Rows from block 3 of a small image classifier, named by matrix and row number. Rows with one number within an expert belong to one neuron, the router's apart. Each number is 128 + 32 x the weight over its row's rms, rounded and kept within 0 to 255. All counts start at 0. Numbers have three digits each. After the name is the row's rms in percent of the matrix's.
Before each expert's rows are labels from the 100 images, of 14976, where the router gives the expert most weight on average: "top examples" is what is common among them. Only what is clearly more common there than usual is listed. The data: drawn human figures in many poses.
# router: slot weights (model.blocks.3.mlp.router.weight, 8x384), inputs 336-383
# up: expert up (model.blocks.3.mlp.up, 4x192x384), inputs 336-383
# down: expert down (model.blocks.3.mlp.down, 4x384x192, transposed), outputs 336-383

# expert 0
top examples: blue trousers; teal trousers
router.0 094:046182161100122092111143105157087143141102128119060160096079125152203107045118165141176175124110118123145104081162087102224184146109127131114133
router.1 119:099168155130141138129177086117085145077135149140095101162144115107205087098120129170130129125138090112147069106141186114179181088075187104085102
up.0 102:146116125071095132091160116095130154175119118152103138131145067141133120094138122166119101150099042102091127167160143130099079071147081093120103
down.0 098:103105158194121116123165082121131232169080128108051143178100131085072119145120139123174212142132164111111155130107128139144156121114106093090116
up.1 105:141158079102132103086148142106135130112175098182119072136167184106148086129099143180121133119242086094124120149102119129129106164118173162120171
down.1 106:120034158157097112097163116080114127134122133122121197065097129144171165111113095129174124135155142142099146158160134146194170096097093106094090
up.2 089:115080121153131155078124074135171140167149149166209075122137167134090115141109122095104130083106133082132151155139066187143069118109084121145141
down.2 096:128123150156146217085107172138137115124117103159133072069142083142114170153083097134078108102153117215100095137120088081116113128139098102176126
up.3 098:122127116182141121123079152106136155112133137118091196124102112151160136101108182126125128134131164122123118100087066113161118128102084102124110
down.3 103:059062141151137111155145100066138097149154149086151131103096070119085046184158145128037103120175160120105109112097204125142120098093179119139119
up.4 107:177110112118162093168104132083120151091131132175118142118161129119128119128121050132111139140161104081166155138177092091131111077085159104055088
down.4 096:123130136110116130116144108163122073153152105102122133113054110099150102125087121141169104200075072168110164154149122137148144054157121024171062
up.5 098:121138099115166088127118174149159044211110128201117085142075196175126141143132103094147149102129183161110135100165101088112138148136093090111126
down.5 101:161136227155153101156120147112119160146152120155113080061110058098132152134146138197197120179112162176085109126144177104140162075158080153103111
up.6 091:166120091123135162137131129095120107153127145146156115163151107135067079137159127127091132083061149131170201204115150171177101135124140130148171
down.6 094:103129187131127143099124159146120143150128094157087118063136156138152118114119131131100106122168095143138118111128126072112210100145144173141134
up.7 102:142132124128065095132181135144126138159137124173099103092180166138160149180055168134183153171143095124088127084070138091096152107203134163149185
down.7 097:105117143140172132113077075149131108045122062196114102095114159127136125179143110113133151031137170063121174111118139167176141090145158142148124
up.8 094:144107145153170147164134133151156149105133071153138086097126187120093186158081118167130098166155121132122180133100093134098117120166162132178074
down.8 098:173170148142147142159124118063143102098087086168107078133119097115180106111095126176166143204112122087104095135074133077154146123105098155164103
up.9 107:149189140127152146178171143070162163132113162212102111141115138167168116188149098091154124151130125146153098106120157098148127140096143137108132
down.9 098:163143082108131154104090067108139177104157148143128095181076078143167083093129123122136134082141191179104143108141090175094163124127190150150095
up.10 101:113110183085108160105174202138131115132123095110105107187128113100194121155086132190092124195147141127130149116111188167122099162137135134129125
down.10 103:111127100137150140107109149167121124127140152126131151138134093068142127119158191152170150120165123167168138107109130092184189143146107133168169
up.11 099:139106118044123144114167144146143153071115128127112141111136145163172105149095150140117182133192140179120135084103119093138119201084103148119133
down.11 097:152096073123173093109108141116135144065077131127144062102142072113088129107112140189186118141132122154147124047114149154101119088127152126163148
up.12 100:116122130103203172118121174075112106099128153110106160076130203183105134158096132142159152142112100164067097108139113198127164149145100103109093
down.12 099:170129102116109143176075140127068131159173180075109108049147203150106144100129192206136123097124126158120079126138110113133116099100185111114119
up.13 102:148190168121162159109080189194059119134173103103127085133156147089183107186114129148070126167161111138154125108162077154120116141099171164123129
down.13 100:102176146120150117136104113107150041141105132153151134121144150138075052218099147127191111128138121165109140131162111155158165125131101108179119
up.14 116:160131100120128087114132140140103194130161125092122116151141115126172079153162132209100138115161113097163088098127174172134082141109168167097103
down.14 111:073119154122141118167123088080089131156119155181160176120103112135080198119115173092113132134084131108149173132127145072143143175124146075179134
up.15 100:120081171102135181145168116151147069150159160115119132167090091160156070161098050151159130150086174153041183141133141160148165124153162114096163
down.15 102:189134136161143131149128154163121085097045161075106101155137145116115132123099136098151150198063099113095160087135062112118092106150137160178129
up.16 098:110110155087161085136121142091161115123128165090125160140069057094114121125145148120114073173079124094058126168149170161101095187125124143156126
down.16 094:174175096196174101160130103141112083132088121149062124128163155099094134172123089117080155105104121117164160124147160094159074126142188100193134
up.17 102:123116084112142170074099147136145133099152131165108169129197177111168062136118140109099210086204082132138098130087087125151120145092136143127176
down.17 106:148092159148086102155118120092104104108131136107126097069071123138120140132111137065146115086100118140088088146130144093152162085122109058147033
up.18 089:187129157112126090100176089132131118150159069144133119180126144094130146156132134103094124148085141207122173095077094114116126089132157118140181
down.18 090:104179185136176169120095189114101089108094120197179152160155114140109186183104175092137149108136121155114144181209097116155109111120117148106161
up.19 100:117136180153162059201086166080055125126094076126154121150107094129090111135160144087090130120166115114137137146121090100110101123120116132202145
down.19 104:161201122091077076175110114167085199113161157120159148138146110140136182191081107082205141168123087160116129157137113120157142124167185126153108
up.20 111:156118102133076164148131098120141166151104129192136193100113217102150147140144127104112141170159138134071118138130166127124052106105144177123149
down.20 107:150103158117085143137135115148149104138115134161094107083115166129125190165163127073000115143131132094145151148129106108134047140096159103134149
up.21 106:121099145110092156187187129114107154120100123105140090156166141130181125131139094136129154140177099137070094031169070101125082118153117138117066
down.21 103:102212120143143111132069050137145116107081065220159128162124135133101119031126128190246100104084099115187122144148097120141183142108129105108133
up.22 092:124157200160105123091132136150041083070109169057085184102133109077092171104132145144157130118102185146170066123184140068137139186121146130192133
down.22 092:151126137080177123137117102141169091172163147121084076111142133190089092141135134178134095098111133092107129139164159172092143144132147171130154
up.23 120:110183129082167092139109109167112138094102142150137128113161098166115130102056134167177127186106092101114172108149088176144160159174152119139083
down.23 114:131032054159110128139100158118103143165177117121164131132094145208160126143106105136134173168154156104111129120117178143063076148125139140146126
up.24 095:079118104107157120104155188134105133129137134113108119151117183181064176130128138097104086138135165093156111137088059100115076157123147142168105
down.24 096:130169165097132158116117137099113075072070170077190135097148180099097152137165196160112140143106143089121106079108158115120041129099140090077115
up.25 086:152149170142162145095092176135137151123112126174110159132116153111136105144095177119118161136159117174094160094112128138094095167127143164176149
down.25 093:121117090136159138152103157107131047162108158204125112126183100163137079176106165136102110122145152153140090069146180133148048112127168059136125
up.26 095:084129148161061142160129100127051115109100207116137146124115109182124083125117103087193126101121116117158128068141192124137176136228144121137117
down.26 098:191110140125132111136119148165145152082168116095102119209128150194125085103135131138104108113151138127119116152086129153106132099062119123104109
up.27 089:124101112086122114117138159083116203104197127075095124108149136147199063151134134080117110127239122130136120115124190149128072129158184165110118
down.27 099:073103137131203155120132114122114152095098171153110099101122092061122168126127116118069110192129179138201143115093104131129096067097121117129150
up.28 106:115091112094136125116161170148106139208161113173123141084119155178074082182108150123106120155139200114158183143196107076121072172124069146171139
down.28 108:094087147163146157091152125161125094101111153131165104154113087075177149109135098164069162109140128128083155110075137164127050150107132103103131

# expert 1
top examples: handstand
router.2 089:138135126112119065105116165096128116166140151122071133159000117160078115081109167151163141094143129168142162123135153051170189157161128107098126
router.3 104:130141136146153155132156103131089115088114182099120126144150119083232066124117099173137123070128112144162078110153177173122178118090194093130133
up.0 095:065158125128182173167071165163149110171130100160197096107099137197117128215072183127118124139161156148103145148114101164102138130093099101094122
down.0 092:141090134139144128115071181121059155072118119135111104165161088118108185121125129077108129129149154143188101132213111152134125124151161112112158
up.1 092:121110173127182166108140148121091112120079181124083080130096204107108155180154125134124098171184147100138068150135122107110128182189146172139101
down.1 092:104145154175141144109119122138139097149112110159160103146129061135140121105100151113186158112076095125100134160110156115152194235086139088131150
up.2 103:155096178133084131089177103129192135095095094136126146139099139116167076140148156100167154092153126071070091112136133134148137080115115130145118
down.2 104:177087148124101110137078115133155106163159106107084126150169122131131098143140171125157115102149113186162057122133164124172146147170130142120145
up.3 102:155102143146157131162127139162139125161116170066153170106160103125095158131091097104124133129083172179100134096100075166082112084122112109101106
down.3 102:085164164177176138157113139156171164152086102175195133094121132121131178116093081163210178071125068145096134189106132137117170116130081174131149
up.4 095:176109104111087148209098151158112123137113122095171156088149125104182141139134096143129122097162190068139138099136114142096133109071148147152164
down.4 093:154120143158133124114137130180077129113076166116175136121118123128124137108141129145111072147124065161089158185080143172114175072134164212138079
up.5 084:129137132160147134122140141076152083119125084130128113086146147157163142139155132130075130139175144113186172108129097191070076129089111096105162
down.5 088:109175109079154156143136142104094144103151166080104153153109134172155119101106109151086151130137113163132117092061081128102127102077182111083139
up.6 103:183154144158128142141059166190106160108116107094123120158120088116084147093144114161135119156164138142163107219104129124180154111108141111124210
down.6 103:151110086088141114139121166133108116106173135096116137136090126151126154141199093125074165093112117147147133075108120136117106094136163102116071
up.7 100:126138150124126128098075145085165120077130134070127179124123177118151178128083114109133132134171129152158132128109116126127143082088104139092111
down.7 101:134104120112093148155170173138163167107141175061089130139130140091127124172076117050116133172131065165173181120079093163110117089085104100071130
up.8 108:131127096088073145169123132177092102092161163079155114096101115162125122138136067109179167103089153180101105156127112200058172110146132125071115
down.8 100:087146137125153176155131162105142086178103160156125100089140126136085203115070158102255153114098122126121210187111097149137219112102104153120092
up.9 092:101147084119092172133173099084082132154102158099127118177144133145119127110160140106160186104150109092132071076134102097147126065185111107107099
down.9 092:108067145120156100130145072072123131081172092155120136197127078139117100129171146114105150051074085172086106098179112161183128128099174138142087
up.10 100:090125102176137135087145121135162106101197160143193116111130115159177097094149111187139167133121100087113113137138160130138172143175135111115114
down.10 097:090136160161157119154163097066137164103107127067089148095146121149083101099122134203209051126128148118115116122183100155073160155136145151104135
up.11 128:113131063138139158126076137132120152128165106129118089127123161126143080114166209174117074155158134097099115186145131155151143163107172115169120
down.11 119:185118106168154184108125151148147156124127158150155103126154102139104115112151119139147103126177096193103085141186101153094149178135131121108120
up.12 086:094114183129077144135088098105101076083124111146144081080153143083126120168155070092088147099103113080187110189133108149108104142159129088118141
down.12 099:102101125134172136141045170129160151127095158075166112171150141131095111141136171083063160172142142131140135064100130157178154144077052145136157
up.13 118:127074143146124145110086170173112124149091137130142123107139140097139119156156181136108082127197098053112075131097137170179122133116139135139164
down.13 110:119127129184129117087161060076088101155122126155109142197119090135095132150163139143130137154113094121168110102135181100202147159107170071127204
up.14 100:102144194116141134123105114115131077100111178145152160085119117127089123092110106094192114115055099133172137119141173156062165054112187118142049
down.14 095:163153176181141164103163131073164118166158108123099182153134112140106131139127163106133125192164141112125164168082199116102108146123096204049109
up.15 095:142141200095148148211183117140091129143147145094136143183102174147122160156097096118151120142151093122152170099159123167133206104157148116093099
down.15 093:146063108129123063153127170116084142143189186177117137155099158113163129114078071160078173156138182111109111149183105197117039071153097149128125
up.16 096:089079086166159098096156134190155140176171167146160131140134100160104131129162040084104089091051112112122133136192102168069092122168114105109073
down.16 101:156134168155162102134113162093126143130113110111181155097135187134098127122109181189145151174128151147102129106060122144098141089075092098161144
up.17 129:122146113132125104147159145156097151104106151107137112138156101162134112107126170065182111138124077109137128102151112143153182146159147119152104
down.17 115:114138104110154108129155106158132161109188079121136098102163139168167112138116062134064168151154116066156105137183117118111072128149149160169091
up.18 111:147133107169114139123191083115170124091067120109136068126135140121140133107141105132134101150095112104115118141217107126122158165177071116179097
down.18 112:141155104105118124069159163101133151101165112097071179199087109141136144084173105122222092132078097163128106112143109128099166135145077132135072
up.19 110:108033092091136106138127110110166121169109195158189122111137142134111148115093116101085137126148153135140135061098136112151091105178113111061071
down.19 107:139154142161165121115101128168165155114090133171178093095191167125173064093137094131079162082105137090120113146122114150120135101162112177182203
up.20 085:156144107166136153149114140107091104180099132165136097111075219138140166114121177170173130082148128086087130145092166142088153037117101148191081
down.20 093:137112137094137145158175152101119094098170141160154180170088148117137101197190119095185121110133098078115151097131102152174160108080184159085106
up.21 109:125141135145143125194135130132078132122072154091110095115135115161131139145110127125141173101172144163111140106161099105154165101184169121085140
down.21 103:107066125157110106183108172099105130123143144134065148129105140103106122146068060099167166106137157141105140129121134139085123163151140129066091
up.22 104:083158146138186120135143105149109095125100176180168143092177089090115174104111092136159132124083092192118127091160152106154146082175106124118103
down.22 107:101131189141127123146146086114110127094102137116117156191148151169091141140127167160098071147064175146119122087096169121144170109120123183093107
up.23 102:147141058114120122117177171159165079144113110173121105129106103194162044173123114080142123119156153074173187171235106149100104178156120097092095
down.23 102:168151188128161148130136169113105160083081153111131134121155150112137102154110133143203067174087108109074061108135085097155227099116118126155118
up.24 099:156168142159187084184080124084104087121146179140158165171171109124100103170073088166221094095098118135114192132120175179128227075112134136082096
down.24 087:127106166157138131089112158133121120198116147111133179110098087128120108071152059047140169107131125106154208113183150149112139101116102193103056
up.25 082:187141150072137098134141141100130102131180092119149124190136108117117095162103072148208140150112141094155145084171181189086157156151131089159129
down.25 088:111137128129158138120069073124121157135138149136147093068062131130168096091177183177106173180132137125102089089095110147201189131157077139142141
up.26 104:102127125125087155145157092183109129084075153086148141158116136164133085172080096107188110074106148152081117106126117172114204086164173044091106
down.26 105:109133182087140184176123120044172129097091165056110149112149172162079126131126092084164164119120147067075164111113078157117144068109141178136100
up.27 095:135120157110092105143100158162147134132139166165151126095153207104129173147104056109130155133110124115185128123147130118066104097113069126100134
down.27 099:113117124118089100137149175150141134166126104184114178100104110145199154145072112131108159112142112127119184181098115097134135110158080148095142
up.28 099:104145141124144123144151117090073110118137207162156236067167165126130138117049124110157124103060086101126123100194081152095147064156122099154099
down.28 100:089145098117157177105147156071082119108116073096111149158118172188071141157167179103127092150108153114142114158109174131091166109139138152132128

# expert 2
top examples: red trousers; orange top
router.4 088:143107095147092092134201119106162132146097085140118179181067113154171091100098101146147141145138095104134152123168172069140151125206174078095119
router.5 083:173157121112164119151158158097177120135111121114123159164089078142165088099124103174163169141114139166128131121070138135129175137136148085063143
up.0 087:147092150128128171131166133079103101087165145160123145114154151072179128103108098161066127101125128105145105104160112153122101094139124107152090
down.0 094:091157073138077166156170113157130080177139142158174173117116143057130126123138180094054098128115120123100089131166125147137045153153103147106136
up.1 109:137124131083116143144106120143105096131121150104126100096190125125122115187160111106112163150135140184107087130103136175051149145146174178144172
down.1 105:068081132118122143105171143144131079074113141107150095110073084166093196088123114149168106060098172095082127119121065105092144121093106027144143
up.2 103:115125103097142189156185096170174085130145141136129112123089151197146135143096129111154094136160095177108117105153111133116156151143149119115136
down.2 103:120099131120148100165115168090121075111121165057149070142113155139098153113145081130187160118068141145127134143109142181116179086066124084113198
up.3 094:138107062145148116123130177153121077134122151178093132176083144106139104131056096146164144131092143116129193170086097106127180180087117121079161
down.3 100:124160132086175122121159102089141120093190123165138160157123079147088140083128107132217119073140105116140174156145129198109223099097181136134159
up.4 117:147058117109164090171097176133160132180121127165187145111120120140094119148163118157113146158136151180141173118091071090079108143174102126113118
down.4 112:172146075056127113130066115101112115084171107148063167092111161151150095080198163137163190140150190167166136082162139109152118110116105077124174
up.5 107:137091086089109081129117116103112088120138181117156167112108139145155182140148122106123150105100136099150160152130151112112140116115074150056058
down.5 098:094102113160133106146138176147200168139144139125088115065123119169119150117120131106083122095137153116146068098093097156108164083127132135059111
up.6 089:143075122074154107101097165168174083134142090083077126144084149097090158091104081168136162165136204169082154112076154119158116142126142161111138
down.6 099:117144122157143081098155068140194156123182140173125206077117165150221142160184160137109139033152084049153174128194122130137149145128109129104107
up.7 104:151137072148088167133108145152113178117128161144125122126127140172117154151090142147139119121168164116112157104121094127146121089166203154142178
down.7 103:124049135167105123153163116175120143111153124158140094194055137130129073127174146186170151121155130121153184159123145141201119129150064206102064
up.8 109:137124095172149223143080121174123161221154145144138161148092166113124134162165157133110123087168147147085133090050120133121119134042084182072148
down.8 095:142109147066153138135088110177127147134069153158116136116066112138179114107148131085132189131155104151142181139127137121087088134209137135130111
up.9 098:137132192059165159139100117118125161100097143108102157106146100111079196134155150123115066192099132192115105147129055152148107143089126169226093
down.9 099:071116099092094187130127124141162089140067108081127130119135091128124114093142153124115062139128065100165111156090100094122160133137122159130131
up.10 096:097127126083109194059125132105155162170141152127146108114167166173154105101087191093124145152134119179130131100146105120169117179132133159133133
down.10 096:108052167132173093148127105115116162083118120077071020146131084115098108108127106141160159113154149134080177124135151187135081108130123091174114
up.11 107:109057101037139157115124142104171086147120111195133110110108180095088184177096105115137171147142147187145182140114099132074110193140115194142078
down.11 104:112073121138102100118132151123167094146210110149132148067073130151201142118148108142087108075165181108100121173120113110166128106173085126112140
up.12 094:187085110132134164090111150129069146110178107110125098162128096125124108168163107122096164138153157132125070121147097142101108138146125154154094
down.12 093:148124088102129145099095133135100117119069130108099083085158133145190088118091121072067181153152099110168161095093065128158087161150129142132143
up.13 094:127106119101107122184126168188118149119101087123096154127148125115100144153161107108123095130140151166098098109070096109115106168092151105106128
down.13 096:167146121167073077099168146177123102139122120133123113106128127163134125190183106135073161131191133115097076168116155133176139104145111133113083
up.14 091:178178185136111171139148145069128161128144140160143124137189073069135132202139137158089104079124145132156089129149134142109104137149154150143103
down.14 092:130123112142157162104102174137116121059103164090146185111117123089172131150023110158024161144138099081092142126124097173148050121114128137132190
up.15 110:140136124107093158110126081110157105092127100143073095088110152134146090140125177140119099158143087107032136098099146140131096110108186116133166
down.15 109:149063041144122095141126174038095157117137187069083119155163069115122165107165059192145164152187106169120106149187156134132102089113111120159151
up.16 103:086128094069060210190131141099112132152135180110084156159111172218126107117106127134169161126153141145097135089113101071129166143138111168093166
down.16 107:103061150065130084129156113117169157189134132110126110127101072132087173148171139056218115055131130109096192143189129176144184110105120087137103
up.17 102:058102134180156115119118068063130129100163074081211100114118134065116133101127085133115112156037170156073163149149121175109148116105092159167135
down.17 096:142152111132134107073139126108158118155158144061179093151109157140172157162130235124130109110129145166114115080124135190131169167128139108136084
up.18 092:157116110152115071174068149155130130159156154175076135103087094072099200080107114100134166128103215182077118136131173150149131107070090127149073
down.18 099:129150112087160161093092130128125138148132157203111172108134137135171135099104116093103179092119173122154111163150182134173141021116088076102123
up.19 083:071147185124130169077133145109136133126095169109156137091135105109116088134109115114138201164104118128084159121194105153138137142113153130127098
down.19 086:089103173140113156118149088139135147167125127118133112153124096166105081095159178136197101109157089089100183157059168168148165161079131148107161
up.20 105:091093113114185193146124157141137149165144084113084159146118165092148173148127080104152119113169093152162152119059114141151137155136089160128171
down.20 097:117102135086129160183121108131090135135121103091099112116163077103125086147102091109203149094174145117132176178142093079137173113087178160178109
up.21 101:177102114117134111145085146156128145129130112097119150106136113072074169133145157133098164165136149143147129130094116141155104127120118127161159
down.21 098:112090156118081090097173075145146120127090176110184179127098072091105168147185169123104099166137172088132123105084129156130133088155093121096145
up.22 092:086122146112116157095135095142121054152135131091078139130140120164123115140124110079147153133138190118089155139102066093152192106122132154104194
down.22 095:101077136100133137167079153115125105108187157086092089124148060145131144133171105127136192112088131164101126087141210187118095159099109046082139
up.23 092:130132154164119172142127118121143130126156147186184124155185091076168119157081054116123119139166110143116104053119201137118148113112171114117154
down.23 096:139173102152176173105144100122074087139149152143147099119122109027120096075087081073164185097134088115114128139129095139138192113095120099151117
up.24 089:123091105129145073180112141143089122113144142156073114098105059120112167091145095172193142133155103086135172127143154127121189153097118180150075
down.24 091:149031127132164111113133128128122117161115153112201178141184172125088094120111146133172060095109104161142123117155125134095194103160153127093096
up.25 112:123174149105131147084125048177154110115125099101114072113141139135136115089094175107089088113137097130067114131137145132169086124156172126099145
down.25 111:129098129155098081177084098121091095086146126104086116107116072136175123090080081170097149129137140113109096137125124086130068105154080103122135
up.26 106:129121089130173101147153104136145145149100088121107085111137141152155096107161170150120170159141108114119116156086100129212107124063103186127175
down.26 107:147120143142102073158152133032071138132145146104094107138110111117147122174134084181120120177158153163118135143122118133101092153059143165147163
up.27 080:142139140194086180103169144076164156138101142168134192092122098110177126105131141155113186134142138120139128105147147077128102121191156093140057
down.27 086:131124135121152148184129123182110096113117127119176162108140211112091138161116092068090203097079213142160175159160171128172118123103156135119145
up.28 093:113116140135096057120078104119109120148118149128105165175114081126155132105148057137118075140129111151169137068124151155087151128111130128132163
down.28 091:163126120123145137124173164148131140164146188117089155184053174141109097129155133110152116118080116086203143095118187167145089165098161086157105

# expert 3
top examples: lying; black top
router.6 112:088169174122150153128103111113112102116117122117136138167109138153163140092120096139214184135125110137103131124107153114163197111091124139100161
router.7 104:102161164138158171111152134127099111111138108114137106116131152108152162089105104137201178121143124186106140111072151105193201150149116128126104
up.0 092:108179144101199116161068151149157144146071127143094121147153179132155104123105053110145107127098107158149171164140096100102109105157163158098160
down.0 099:150120151129135158174108141077091131103073148134135111163128156164121145131144095123146145172119150102161132103138129104070132133149086145098160
up.1 103:091116169153120113076049106157117148116114167121198135205100091108126111137056133109123125107161097172137173145028153168167162118120145120079142
down.1 102:061137136109134091203137117118101110114150094188110126129062157124151176120083144151120105209109132112178119140164068093105134117148170137130185
up.2 099:153198143158131137121122158132195087056154149164176173108139138046184122137114099205101135082141090128144099160087133119070105133133074132100155
down.2 094:122070089192109177148113198147123155088158097104065183160152086088125109133125158151123156118136176062140138108101049082103140173142099138130146
up.3 104:161166092105120159169143131110115136137114150138166086118151100131196065169166210120080091132147152094131122141092140114128150143081167140144191
down.3 101:132170138152128164146122135076103136162129092172125150121172082134083136099124149119100180107124151081152134114124110082233133100142124151074089
up.4 096:108138118113160078116071116125105146133182156154099083175151132200145076174103119107105148132095145129131119146160080155113098085106061123077144
down.4 101:175076136097142087163186130102127159167115124105130112122134132158131124187119094185114129154186169233124121127109134114143134160152144159109087
up.5 104:100146075123127094127122067076094179134113146126072122175115076188143113158111119130114157126129197098147173134180160138137118171165092143116086
down.5 102:122090105128141149188120117134109192184151104037090113192121118180139137146133144152133131148148093162161136125094180136155136066167103153148149
up.6 103:190060068134117073099143130131109091153168054114107171085084174193168124138100110096117110103146187108100113112129130154126115085156169152149144
down.6 107:125142150133191108160132094107159101072101137168161148151130136069175131116118055066083155074122151114117147069158131111153116138135112125107114
up.7 097:074118129121084104110118153174098110100132125091101171185105116129093124093141148091186121104067131078104125104117161136141118152165127130112145
down.7 099:181143152174118133130215157121180158122124131145064094159168202118129133157139194093107132165136061122085133148084210100152053173168186147124131
up.8 097:088100160140030172107156163116116094100137154159123164135119141135183096132191126090189131117150098094100138096112154114128194142154105122091182
down.8 094:135190184082091139157162086121154116158121139162099102124113137088102188144114118133152117114126047160103108131138148159102094154050143128062150
up.9 097:083111106177093093082056126078103164160120125159164099041119085163162145141132131116139132140089131171071144124099151186069078140154133147190108
down.9 097:105123189183121150155074162128118178101123144149152154131100136141141127095177169141128195149144152187144129162115102099119184078147212109105129
up.10 098:115130154189116136096137097122111115113108124085092134131123146102101125126161118154133138141098092125080165163113124154136162120134076139103103
down.10 101:062166168113111144099080177146096137138120117111096119183119110203134128095135155148139110165087131130151160120128081111085114102145125059104161
up.11 100:171115120106158151107125093090167128125127108147101126092129152118173138146146111155098208145124212070158174134104082186109105117110079135082087
down.11 102:158139131106130131179141078146165153171118088116157157136154118154093075071134180120076153106162177138103154123125121123109156073155074114043083
up.12 103:126101099053112139074114052149111133157152125103186071092117141105182115130087164186131159130128144130095086108134106120150193139116114057099106
down.12 101:107155113180173139110121159141139121143121122108095115143105160106120136134093111111117165098129133118106054138158085149145125148122184192173103
up.13 098:180116139145108171179156119124106156122116176127146142172092145122118109164173138097135161116135138155085156097137146098101140150122126110126100
down.13 103:087153118117100121149070113065144180150128122169108162137129143078123147101098169120106088125122184169131138121134181083130057148114156109132150
up.14 094:111183139110158141143176103129049107164120140172142110179150161154103145153132092107110158129157162153139161113155115112129153113135086099161070
down.14 102:102145100105127156135115137159163121120176165104095137144169110147146115174147202097175165092103139153102147168075094146158098067078088089129119
up.15 098:116157070040166146123154129071153093117160075168121132093065165191015151151085114099150152199187189123172143181133067132116086162127153098205174
down.15 099:129185186153131117178163107089150158183163116154129198087159095065146129121128144174103143120149102150209196113170082146145080121105065142114141
up.16 094:123073109116124110193120084139083174092150096109126099087090180133165150090145191166137143132091150085083144137083122154105129145168092127142147
down.16 100:102109113051093098115069117090164183063163087165115100080118128109123166127119115106102127149159138118185142181120122102114174143101096162076145
up.17 105:122134101143104130135226138154132024120117155150169026112132087120110084134090071125110184147085134110136045105141159100096108156150091122122146
down.17 098:139079121163142127161147073125120184147063123124154144154137085146072095102139098166141151165147117109122167137101167117166140099114109121201168
up.18 099:143165139137132119129138122095146104103115112106090143114131106119091128165099142205111125088088111121097193120142097170162152157161153146170112
down.18 097:138071086157171089160112074141072107139150124154139079144141122033134182118063129175111153084147129110110145129141086132130151055114113108051082
up.19 092:127137089132096163095138093123102167044077121159121100122111141096112120149129157104138134158201143132133104052117077185177146169202062162105158
down.19 100:128163084161130124136137171134118142103077104142162158111123150127115118076094195115168112074130104074105122140093099159134100079139104191138086
up.20 104:148168155153204183094083129140177132196122069064158140173144130135087122094170094116115146090075179122163122120142119147105116159162126132160126
down.20 096:152199141151117160166155096182126139079151112148130090192079102144146114143128099127158153137047073087130139145122115156152131161118151095091126
up.21 101:122154115110130141190119112101135128157083140175092115145122117068161159094105129106187111066150162161123078053121170150153222140132184139120106
down.21 102:129096056113133122140177161129109122155116133113102126132081151075056175136113169137101145152124089088182127142147095135103124098149144104146110
up.22 105:106157137151128161041122134138102085101101099137099145137146169147088138093213145114158064102157126079091107158143094094153171153122098132142129
down.22 103:145123099142110095044126142144087098165171111128171099159114140119163112096171143188097131087092110040162109122138150105163093181177170158134116
up.23 104:144073105121134132144128065117107181111151101124160112167139103154085158113095076090155134116132161141135122149148166133146087123097112129121097
down.23 095:125110165164118123134163136124142145104166093105122106136189151165202119170126162171146172106114131110113143124155132169178057156084128132093171
up.24 105:148165107092122111145165150119089095142151118056109096158129141168134148126123091115127102099164095089146074143134117130121106122117125113148177
down.24 098:151106119150101126194111123098054126147052085089092105116113104150157139198076126060038080103146157121103112132092051146121054127136073094132126
up.25 098:196119124163183151071131154124089117131134115093128139166113170152118141127072116127149152140126134098110101142063123134191117090102099126164100
down.25 094:140137075108147125142120141099152117103192155141081130122135188141140156117089147181109166128146112092071165091145148120161134183088123106126125
up.26 096:078151122094138113061097107103160114113104172153125099073120154190134088117160137115123157161085145141105103138181132195164210149124097115078182
down.26 098:134121186150125155108133113132136124094143148105061151136090140140111122124081132104198119055169132113152133158090098105142172129070146143057138
up.27 101:150097127090208132135097163092158141120241118150172148131112136149200142125100076110121088105103092082128167185084108114114127152129168153170144
down.27 098:125146086090202145145078126103130099121162107152147150122165136167143171119122108105093139114107079151150145153193143168150166126113144138106106
up.28 102:114110150146085142123121144147192123117094119146158000085144133140113169117143161186157130113072139150112094136128141120161108155146134088119139
down.28 100:128107098208134103110142147080084090114136144141101092152164188174114127103170134093156161131150160114145138140135157142115163107101149114112123